From a checkpoint of a small multi-label image tagger: norm rmsnorm, 40000 steps.
Rows from block 9 of a small multi-label image tagger, named by matrix and row number. Rows with one number belong to one neuron. Each number is 500 + 25 x the weight over its row's rms, rounded and kept within 0 to 999. All counts start at 0. Numbers have three digits each. After the name is the row's rms in percent of the matrix's.
After each neuron's rows are labels from the 100 images, of 14976, where the neuron reaches its largest size: "lies over" is the class under the peak. Only what is clearly more common there than usual is listed. The data: small charts drawn from random numbers. In brackets: how many of the 100, against the usual share in percent.
# u: gMLP up (value half) (model.blocks.9.mixer.u.weight, 160x160), inputs 108-159
# v: gMLP up (gate half) (model.blocks.9.mixer.v.weight, 160x160), inputs 108-159
# out: gMLP down (model.blocks.9.mixer.out.weight, 160x160, transposed), outputs 108-159

u.45 068:428449506536499491461549468475491483477466496493469504465486466481522482517479468541481530468512498478514481521512475504500471473569516528512478477463542467
v.45 076:470522509530519542499470488495468487467542506478475488538484508511467501467493481506511533483497570534515504483533491513499500499514481482470499494471480499
out.45 076:513493503499493479533565478472480510527493473481513465482450490527496502475530481478489505509536526507502492475512502523498459467586513446472491497558446512
lies over: legend (64 vs 0.7)

u.145 092:474503513567541489509494482477519457489514480455532518480501493515522537489486496508519469482502482503523465487479527505484504480507503481493534515503501479
v.145 095:548513497512542488468551502529532510496500479463487486487480465497495508518488473488505529483499541508500497488558532507480530521494488544541527465533502471
out.145 102:503517498476522503479562497476483498476480486524497502494514497518482497508506520525464446486473430526489556550480479467439479525518463510513511514532502532
lies over: data marks (59 vs 21.7)

u.103 096:465511519457491516476555507495452492473512514526525500548493485489494491470532478497508502511497469569517533543496502508513507510488497494466502487500442541
v.103 102:541488485478515507484493455507516487486516488466489483440482477489516489509510510537509507517539584557468502491530554512489485525525557484475501520493548492
out.103 093:497502530466503519453458495530536496527497484460533505514465521485472505458499472523471481524482506479504517474507482526455548504483481486469479491473489480
lies over: legend (86 vs 0.7)

u.55 084:490481498515496491503537522518503498462507502485492520496448547541491522533478537438507527510543505463509522515466495532497515484512476464523525496503525486
v.55 088:535488534492506472547476461497478499487500489489503488520480454530515514501503523488475465500495461542514494438498508463528483503482462472501483481461508569
out.55 093:528512483476474505549461459515478475510493484477573510499497473481491511480527476501470488465486531533515482473497446547490497477510492501484484556505487505
lies over: data marks (58 vs 21.7)

u.73 102:472489511471521505476520492474496475509483484485493427477506480461457481483517478495490496496516508505492500455559479530507519537527457529521513460476484508
v.73 101:470463537506533484469524468509486492529519492494517479477504496476526501488498535476507525521548511515501541540518500529542491558458532506498471518504501519
out.73 096:509458528522531502513483457498504519533476512484495516518510527498506502488511479537489505486489510460493460503479525463465507477496497479452511543468520476
lies over: legend (44 vs 0.7)

u.24 107:497506444475491501504508464503491524504488512495536458445517477464485481488542487482503524503532533498517472503563470474525485516561514472505479515504459473
v.24 096:458494484501499507452539469518515504478492531495507482506501500478501491501492502461539487532505503520514476496494469533513521532448452499511502507499508500
out.24 097:544470526448500484469499475498498490465472484490489522455540512519537508519479507485507537430498498479453518514478520505501503479494483486507488541499491571
lies over: legend (49 vs 0.7)

u.23 094:501451481514483463479489488497527514488491465505535480464510491513509532531507490582536476525487515481518482491515502514471454480493477484526519496500505529
v.23 112:466467505489479483460514509522477518511538503505524510494450477497484486476519512474459510484475517452491517494451466510475449488513530497456539489462504524
out.23 093:540517485500488505479514487499521500523465513500516491523518458493491499521490507500480537530492452500475471475486528511515509526496506501568455434480477523
lies over: data marks (48 vs 21.7)

u.76 095:453480468526512519533510447545493535516496508515453526494516498478489475522513508516536480487560517525539515472492494537441462519479501516497506526438526521
v.76 101:541508505490475525463486505510510457556493487467475488527496468481513530477494518479481506491542555460491491475492491498506513524466478491497499470510484456
out.76 094:524506509492528488460501543497527541479500498543506480539477502538509480496540524531471503467510475451475482489509527477464506475508491520466511512492499481
lies over: data marks (88 vs 21.7)

u.152 128:526490516477569467508480488498480553506529485513490542501471455493532497542512491499485505491526498495492480476528489513512510511488521466492512466486465545
v.152 105:446472521525499503486510439516508534498491538513513491483494485501461486486490510484517520483494506557519468471506521462441522525525473483491507469513529519
out.152 116:479479521481546518466511494493516498478520507542507503470491522502517493513470477535477505522575476506477504510500459505554514489488488439458497514461453513
lies over: legend (28 vs 0.7)

u.20 094:487482493474518507471500495527480490464537465496508507518542491532533539506447496479507484485487511493533452555488530552483477498482489517504524499523456485
v.20 095:511515493503515480532496540504489505494503499521463492475489505508495551530505481491498466506490502485506523474464478517549482469486511480516489498485460465
out.20 096:511495491509495535522544576506488517487483525493490520504545531529524511483512507519501511482481496483452493457433528495506515503518459478499470475489509474
lies over: data marks (51 vs 21.7)

u.159 087:524503507478495521482500502493479507524493477500494484486494502488511502529471450513506533496495489511515466466523483491509486481500488568523541478466548442
v.159 103:538504503524457487508549527473496527496494482494478535505519489501446521510454505494470490517502474432530501536438500487470482484478488467475509486501521481
out.159 087:519485506529547502499534511479459505533518528502486510498508558501520504477478512509503492511522536499512503521489483522536453490521481515517538485516503533
lies over: legend (68 vs 0.7)

u.70 124:530515513470494493472497501521542468523513523450493507539498485490507536538507500501474487463461513470523518515512481512469488498516485488464512492525504507
v.70 132:468534514522464507516501469479462472516480530511517487476522573430517518513503497464500473540495485495499478494502505483487494502536521500505486499486538513
out.70 133:483484490486510503502538539498464482491498532510488532473534536521495519474541501467491531514455447533479536503541458525516504504545490478510485488477539477
lies over: data marks (88 vs 21.7)

u.112 073:495502498544506463488528502518500542499548516488529510520508524464483503469482506496519494539507474512519482470494478510508495500526524536555501504504521494
v.112 084:483517489511434474515479514474489543462502488498524493519476473466480459570492523481499502519485495475451503492467518484512427490508520492526476513486565507
out.112 077:497514534504471496495478501482464515502512507499496499522533469494485493499524472523513478477458525527525502521514477461455493451491433539480527480502476537
lies over: data marks (57 vs 21.7)

u.74 084:518508476469504506522563459472479488481459484523516506503456521492477493528489499456452529504491515507522494508522448576495534517484509504533484475479549526
v.74 098:497469519493520423494464515486510459515500465482479535463509471497483473515499542470494502538485483500487488492511511482525517516516528496472511477478537528
out.74 081:490524472487496535472519524457450505518513484539499529492481498494506509497519511487515502471477473495468489483546507486533504479485507448522486455529510461
lies over: data marks (82 vs 21.7)

u.146 099:478471540536539501491535475531541465486497506465527495502490495485517494511527524490509514469488447495453466497525532542476490539506485491507489493522521469
v.146 091:443449505505511483491509510494498521514512483461515472468457473464518468496515489498515525523528532493499518483493498499494495568500487479513485522486540518
out.146 094:473495529512505495487496499492532497549505501482530482539522499531496488497475521525479518440500465486504493520453468494514483486521495519466520464517469494
lies over: legend (46 vs 0.7)

u.157 082:478468487518487468498516511484477482487525446509531478503507535502513480572541473525475528536497541532456507515515522500493488504539511500527517489452525482
v.157 076:510521468480497465528540497552455525497534542533495480499483507494477502482491483500473526519509496488508465451493494506480468504486516500533472537501528463
out.157 082:511490532485476524523510481454542496510452504504503512486492466508536504490507508510470510477500525492512499521506502515518493519500532533477512527521496463
lies over: data marks (55 vs 21.7)

u.57 097:547511510462499506512496520496488483463561508475492479544524476513512532547510505463475496509512531546501506473467525508500463536510536491484545495541524466
v.57 107:517482542457482513442505525538517496507516501498501486520474551505511513507490533495494448514474548495532518497505508480502492527518488507518500500516468459
out.57 094:545442487512533511474456490509512523529473513513471496468501512495471505495505485505503523457510535491508486515481472513476520480484494527489515539457474497
lies over: data marks (74 vs 21.7)

u.60 102:514445512482511504469480486509534522520507480493486492518490498514529492494510464487504505475455503494444519485512577489527529510486485489483518520497501478
v.60 087:466488507508477508535480478522496459525477498439511523527496469504524497505505540500498502467504536520539477516526488487473505512557474493462557483477512517
out.60 101:518533497485502477534471461504480521438556523531524502518483472474515489495516466482500507468497485494545500546519502478489479474452513514501491521490478502
lies over: data marks (51 vs 21.7)

u.124 078:530477507480524493524480499501490542507468541492464460471460533517511491436473467504500518464494469518480542490466524515523463517506444514533487481500474506
v.124 087:515453508467498536471491523502515479535526474517514528488508504519525493489466509522503504506524510495489476509510518476509497532503528480480488564473468532
out.124 087:493514505505517503497477525482477456541542497496516525486509526500481530515469499530521482526522547519538504485461515523500465480531491468472493472504527538
lies over: data marks (74 vs 21.7)

u.139 093:442489517501518495473497495508481493521477514530433466517513507523515500508488473481504499494543491512510536494515471527554550495484443533496504483501512492
v.139 096:458493488461505472483497457475504533506511497527462482476475477474470481473458469531535492527488475456505478492507486524467507476526502501474502520510470486
out.139 084:528511464495513544460466469527495551517513507483518465516529454490497472465486482459527518524447502494499445532505485502513495474516516544521515522500513530
lies over: legend (31 vs 0.7)

u.98 083:484498473533466488512514494537530500514474512515541506479532500487492482501480467492522529441543518503510497489483488482517439499496470476545514497478505472
v.98 092:483497544517485523502484505546489462488525535502531498499543484492478478507460499508462490512490515457477488525485465494496482521478483491473536466480525485
out.98 090:482509537487529466536505446471474511497470497501500519507487536474498553534494531500475501509500508469464524455483496509527523523488492483478520453559493504
lies over: data marks (59 vs 21.7)

u.34 078:482471507488471461476515454517514535456511450524502507514501518501522532526494506492498496514510486505530463503508506520507477471510501550533480507531522542
v.34 089:500463566550519475512495518479534533464517498500458535459473494496491497479468506515486476480549509508516523503546476501531518535551529522511517518484484502
out.34 085:496508511515507516489477478496535511502538492520508510492519492491503524475484500517507516520475519531480492488550505516469521512483531430506455502535524492
lies over: legend (32 vs 0.7)